A small contrastive audio-text model, trained from scratch.
Model: 6.59M parameters, waveform 16khz input, encoder arch gmlp, encoder norm layernorm, encoder width 384, text encoder layers 6, text encoder norm layernorm.
Training: soap at rate 0.0012, 3900 steps, batches of 128.
Data: trained on melodies that start on their tonic, played by one synthesised instrument, 26041 training examples, 19.2 epochs.
Rows from block 3 of the text encoder of a small contrastive audio-text model, named by matrix and row number. Rows with one number belong to one neuron. Each number is 500 + 25 x the weight over its row's rms, rounded and kept within 0 to 999. All counts start at 0. Numbers have three digits each. After the name is the row's rms in percent of the matrix's.
After each neuron's rows are labels from the 100 texts, of 14976, where the neuron reaches its highest value: "fires on" is the input token at the peak. Only what is clearly more common there than usual is listed. The data: melodies that start on their tonic, played by one synthesised instrument.
# fc1: MLP up (text_encoder.blocks.3.mlp.fc1.weight, 512x128), inputs 0-127
# fc2: MLP down (text_encoder.blocks.3.mlp.fc2.weight, 128x512, transposed), outputs 0-127

fc1.282 100:527482503478468489504481479555458521459495495538544528498518480529511541466520519543505482515476467513511508528493523499524505506472480508507465446491493488516505543490450540482496520497498534503471499503487478496504495512456501494504490516475494507541510525509525526475499499517497496477438507518464484536482507468451518528487506502471449448473502502560499470517483487509448447503505
fc2.282 106:540478515499516491495498553515534527488486430492459447493480528515486506523475496498525514491505471549475488477524454493498508509493510501469503516538528542497503522481524484507455520466488519456502502535467486496490478476437494518493530463525490479483532474497505469518478498487457518561519495483510449487505470511531496485514499458527513496538523554453495506503504495504507511522479
fires on: "d5"

fc1.84 148:495505485491530504507497473524505488500503494513514491505555517520507464518501461496490511519515506526507502437491506478448479500474449506457464501525524476509528523489509480503508490498500445493479473543480505500501480512542472509514499477503533515451546532459486455507554527494470490508488516498537488489508503457519485530525530479462501453485512557471497537453464523496490448507500
fc2.84 134:462468521503494497488503477479494546530519478514496514515505505483490498559460537516521520515536507462504484497509505502534520536513501504514527546545490477524478490494511499490513540483480458530509483481484498473532514479502485503485552520522502506507492454469435526485550463522483485474482549504554508480466514513514522536525511463470508445540501494509504494460461477517524466497498
fires on: "e5"

fc1.162 091:482502483508498507489433543478488499515513521478479456532535475514514525538484525562482512524534500475487506475533500512471521511507496504521463474529534529477507466508509493533479528524512480504528476552496490534480523506513463490495506531554481475507475492499559471552447492492449496533487532479565516516482516487487507495513515504524531526460500515503470490506494489484514520499512
fc2.162 081:524497488490517483495582491491520495487510471527503552518530535464508507473514458458482493518510499539543502538486513470514512509520537504511533527507492483513510509506483537489540465481497507519487538513475524467505526485465493551485511515462558522513507519506473491488562482478570510466478506517476533483508506469480530488464488532476497512548515513497491485491514531519506495491530
fires on: "d5"

fc1.44 078:514514506486543551478456496507468494475526523520491484493500500508504523502454516518480444490512530494535490488501530533516499483517523472490500551517522499498500539477540555528503448483458497525476522516503526517497525505506507521501519511473468494509467505454527492522523498547490484540462493453497452505481508473487495518483516561462487496541476517513506502481482472527451484483547
fc2.44 080:481504487509474530550509508479528483515456527515509515530487535489488493507550520459521509542541446492501510545505504503488457526495456490470491478495473584481502502481475497477507495522464504517486469496547523525502507551471499485532480486511504492512456518535515484477485519489506468463517518517487500540491473480494512518534473513513505506492495507500507497537492501410506509516464
fires on: "d5"

fc1.289 090:501513519499511500472524523496512447489490494481533529481505525487536484490469455464483514465513465482517444508475548478534508534538506516474456513494527519533489484490519540474487501553518505455517491500542485530468555521509486510549540503495490492478494505509506490507444521527486482494504492504466521512541471510471487552509480522461514464511460494513485533487486522489509452502487
fc2.289 088:456471495503473485509514528534512505472490495464499524502507502503449515492509509502463469494457520464501493555491450490457501470472519451501527502530513493470521504503533475493426498466555490495545489498462519462538491525511501458511477494503520520524512488503496499507502487499540522499444505500474512506442492514519486503510513490469454554451537505524512496480508485496486500481528
fires on: "c5"

fc1.497 095:505500485522559506490513493495499492493492465497548498557489534516507502525509506487506505503505506509503502503510516486476486540477493488462517442539475495526517501491528510483546508503517527474469490478472456493496531493467494473508477460522479473509534509502535452482461482538433501499457501465488470474486483465501513487469492500492444509517547522553446483463507479491493490544514
fc2.497 101:514482505495520529488493474505509524457505450442516503517494521490466489517460508502523493447464491479495522484528501478506479480514518518493465518516496466488499524467467480542442499466474558499534530529506471523511480467516523523483531482505480542519519468505481533490521493489455519504475489569454507517513495490493507524499476507522531503527480517488546516513452544531518501472519
fires on: "d5"; "g2"

fc1.123 105:490472511509490519514511504506514532481519479525562534487550512500480529523501518496512483506470490540511559508502501491485512484467476457491541484519531496479534480500499493498531480563503464437483514504472486484469487467459498493533500516470433543490483530531476511485515506515455491524486503509453511478471473545500479540524516479505490484534493492496529504502523453514493461520499
fc2.123 111:484498500506520472484457471486546481470498498536469477504487502552504509480561485473538505497487510518485475437485521482495464541502529507536477537494440483489534498504490467483534488447480533530532497456533528481488513500512476468471462486536476495498507496492538500472540492500478480513487525506490505496506513501543511506468505489472485479469504458488469451509556493515517501518504
fires on: "c5"

fc1.221 133:465481473509487532482511564466488471512508523492520494523523537493505523512544526508492514490489519478481470466537515548508525513498490505492529474540434505473513520488493490511503483495463484487536492456465483550512485469461492526471525516521499503462444545531496535481499522528531514494480491459479483509467485479502513489490485560507539486502480472532474483466531488507530474512490
fc2.221 124:519504506518501552494538503488445509517483516524487493516469524510541555532474534494509523521506493530523482468545483465539472524484518498485521506550490486519483507522500489486559528472496532551532516492485506491457526481492546500496521483496447506498489529507490516517509483524544486499488478498471478502506503493456570502500445520524485512502499492536483516454515549501475494492514
fires on: "d"

fc1.325 110:470451499503501460580506502515493490485488493498465482517516510535493563483489503477507541525423502516447516493473543521520495495500469461496493494518490542480520505506500522503486495473521505503474496497452535532487460513470527499536538483484496479527511482466522471500476487526509495532509471489550514524472522462516491490486520465522521482515502528517515514465546468534482504494504
fc2.325 109:503561516522483486531487505491462477549546501489512513512507509531496550534499491466524516545515482513514487523519513538522523508486539525503483487432482464527474496497516520504497480522497508502485503497478533459493506483473482470479539515513555520474453460494530503490498485507500473529526482502525487475490480484513515524471513539460511550464540485512507476516526558526495500540478
fires on: "g"

fc1.29 088:516458549532502526554533474532521503518520502478526469520497488537468527509511523488516503504484481538514501544488465517503485501498492535510505479512460478456491505502533504506470500485528493514477535503421532495443460505469559490550511504478527538489550476497495502491471521550548523482494498545487487510535506485531486502496526491511519472507495507508510525498511496482469510515527
fc2.29 094:505568434485511499498474497511473498502462517499522467518501517470522499508493527504500537504447502460461483460488502516512481486485542484494452531514491498528540481510492437497528514489513489467490481495515475461491516506479471498466519500506485446540471520522497506451506497510505444530493491490533533464426453514479504532511488507507523494475530486536494499488495508516501491522502
fires on: "g"

fc1.15 124:488453496478464508498511506518520516488492571465494488489513529495528454506472527487504496530505484470514484523484488498491533506492474487480503479498504522514518501485534468523502512533473508498493484526472493556519502472499557482501520488488555517507394547498497445513499511485510516484513489426511489490472487502472497496504496517512520488497528468501528447498511504462498493495549
fc2.15 135:502501553484478459521477518510544478531470527486486513479501454483539500509537542469496522490500539531532505509536519497534516501495506428499531488489520570496557529476490496553526474526482526476521506469501509509450516530477484515493507509485507511487494528474522501478480538517493510495470474495534465501492546485531529517503515517508491447503508506503484525523520546484510520494506
fires on: "d"

fc1.142 091:484510516525502479476492501463490537509480507515536433508526448518504481523490493495467479486507526541529485485467512504498503488540504573501500554502542506499492515487500509486505522508530535464528526482552474534505531473516563504484488542521504529463488532487491506525502489469508499502528490505424486497505479515473478520507460478517484511528484494469512459485479528502544523502495
fc2.142 086:511497485509533536509487544502484507481542453504500530493459567493466525445494524489491488534482509454486475493568512483510517508463518493497459483486496510514510496499538515519468489524475492508479485510496563441517477558458543503511481534486507504534502489487532500476508509510473475481484500503510474511498510492508518549479544495500505522452516516520469516525464492529483497477525
fires on: "c5"

fc1.361 094:442486463527530518517532507475495495486521454523549516487519539488495523521468456492515538509476502513520476491519524488492517503517494489491509497505477527515499541511463472496512480499493525484522507457479495491461512466496491522474498496499500474438534492504457510471488472464536504495492479515481519472480497450526517534499466533482544429506512542536461516504536513482493455532529
fc2.361 090:505471474470502540470488498482515590507531495458502498501512489506507472487535503555483509506500505481523511515478475561446488521507517518534481529517463466507484500500543575481466499499513465534498513511500499509540499484516480507521529478486502514489483541502520529501496484489514484524498526486474485497502465478455499460510529472505506494500497472481507509457533494559471472484457
fires on: "d"

fc1.159 098:483521492553464498492499494439438500463516496536508516496540513526509476512505516484529508478504487511517502477466537452463520514475499476476468545517551533526493532546494490480503507509497489489525465481482527504511470510492486468487481470506469520527538500472488514523510508470479526536513472455488486516520506463508461479526545525499523478530553552482493498476477498473520502508527
fc2.159 107:485532483483500482482512463509465534548537525505499521465488524490475515477504466543497522524470521516530501486503503541527496540531510490528475465520502484466493478490531491480520471497515478484515541512520473510497553472480486551508503507491498496445520516494519510521529494476455507508483525445537493447505514503533486543511475459494535487465505455501528518542482493552489480532496
fires on: "e5"; "e6"

fc1.80 108:455477499509470516460497531490468496451488510465538523517516481533484511524532483494472514495497516552536475465518487511515532540472537451512492495524500520478501516536499516545548521491520526482578473490512538516511478459479491506489496511475466480450514507478457462477495469468500467510519496455509497484477491486523498510496506533508518502489476494459489495504476494536483470526466
fc2.80 114:494476477497506523473531480471536492535488490473500529539496546472486520519511516503496510522513483500516512513544504539512475522491485508530477456518506438490471514525457477472504494501514473561484508453489460471534464516452551526500526447502489500496545498555516534527515500496499504492509495510505526497500455471489485465539496495508539501501460494544531494462514483484482535489504
fires on: "d"

fc1.443 104:493504529535517497489533496494529471503463538459447504534513508506505509491451519506510467470511482416494476524448510497470478490471543514498486510499471469493496473488505488533510468501505489511495496480459510532529537547490547459488518483522556475531465536500499508481478519501475468526488540492509460527485495459497524526488469499497494483450523496490471473506486511477493526486491
fc2.443 107:530509501480526515500548495461521514464501492532543474523537492509502483481511486555498482476504525550541511474520489507477478474454441479486496524493532533459491493546519542488537510504494484511480475494516519536513519459515515502493517470507518538505516464521499458493516460501525506523506491476513501488469531496458536486489505531483499441489502522495548497482527519476484549546491
fires on: "g"

fc1.276 078:497508506480493518462495533472517511501487549457522455491470499473496460505508467500505500498506479466482472515477513519491501536503513490531488464516499513508510452476543531524527497507542439463506500503484494526527483511496492505523465539488521505550428519462531491492525508483522562509500455479495481456505541505507473490495469498485490489491473509537454525487529474466482513479460
fc2.276 076:488522495475515457522498508502478459489453466526484543482567499480522493523485512484510467493507499518568493500496479468532496452516510491491521517491508529474500492524445517480478459474504544500485513481483526549446545503517528494490488513501449497503518491481525514515469526521558487481489544488545519503504490477487511495491521499473525508504489480500522502503481570481513542517517
fires on: "d"; "d5"

fc1.22 110:456529477555498522497514460514484549464521472507515497481545545509511515509511519506506503462483508526493532474501464498495531490498509494467548493522512498542501491494502501521516506459524495517503505484480460520495472475453513458450484537493460527497508501490480489467499503477551487540491470453470519494467480485495543520509497551501535515494534514507474504492528524487438498544481
fc2.22 113:496519477473511548542512552476513491519538465518488486525436516535489485533485465518511497515498549522484500463520549525549494542475507504543472486485420498471457511523496515488536504510525512468524558507496494495440490500496488533516525500522501498484491489498506506519505457504497455497502532475495498530521491492521498495483515485517489486517479513489502532501520484510527443474500
fires on: "d"

fc1.156 080:490483495491498486494549531523510492466513526451462490502497514489476536507500480516509493525501500455540489493559479519530506504511502488471489528522467480443467517475488533506545463457502499496501508487472465536484456504464531492493480542522457466505476489545494490505518473507499478492512537504512527532472518496468490504453479514568515524528489541515494494494487477472548461517502
fc2.156 082:529490522493440524506492512483470490510533503514550498516506518500539498478510507497460523496497495505502525481464508473493458521473508527513508450501533501592507466523512488475485546484523515517532498489534550467473510499542449501525531443518517551546500495466519523469503518520521504501516480500506478528509472490477477515532507526506457512468486483493488472499534488527477498505490
fires on: "d5"

fc1.86 095:525511522518500513466488519495507527548473529513493494479485506525477450486489526504480485520473470474542457512500518506510518526484461496489486517536526566497473522496463471512485468533503508458526497480516493503505530507544540516500487504543509549490500531468465482511536513469535475494536500465481520478507452563466495528517496525507539477502480542487529471521537495492477517526503
fc2.86 097:465505509530484468560507551504479499466509501471513500519448473498462530481472548473510511494530522518461479516510515475499487488506509534472516523508506448529532486449521454520468508493474493526496502480465507489496469551489520504527507525447531534498486521493524500516489523556463501463475468494511503500533490483501491524523532466475465487510540466511480523469508485496514482467492
fires on: "c5"; "c4"

fc1.460 098:485466518465490469498485527511525523468514497460508493470529495491471524488542523484476495525523534563528517470525508486563509495515470511466541443502458542489502482467536507498523489522490460503484506516499503508490534499492475511515472508468460475466557509514492542470489506506483511463499457474506444512503470480550517507523497537471488487493509507497523518483502507544531479522508
fc2.460 079:483518526514534484471484470500526496500491462513536489492525505521498499517523475477557511493476458505485524488512467495489489496469522539526462521511471489477497478505498473490469477506513528501449498493493473501500470482454496483448500483532456511499499513516475518556496517476489474460487505566480559511479445509506492468469441514455490487503442489524502485475497468526468500499508
fires on: "c5"; "b4"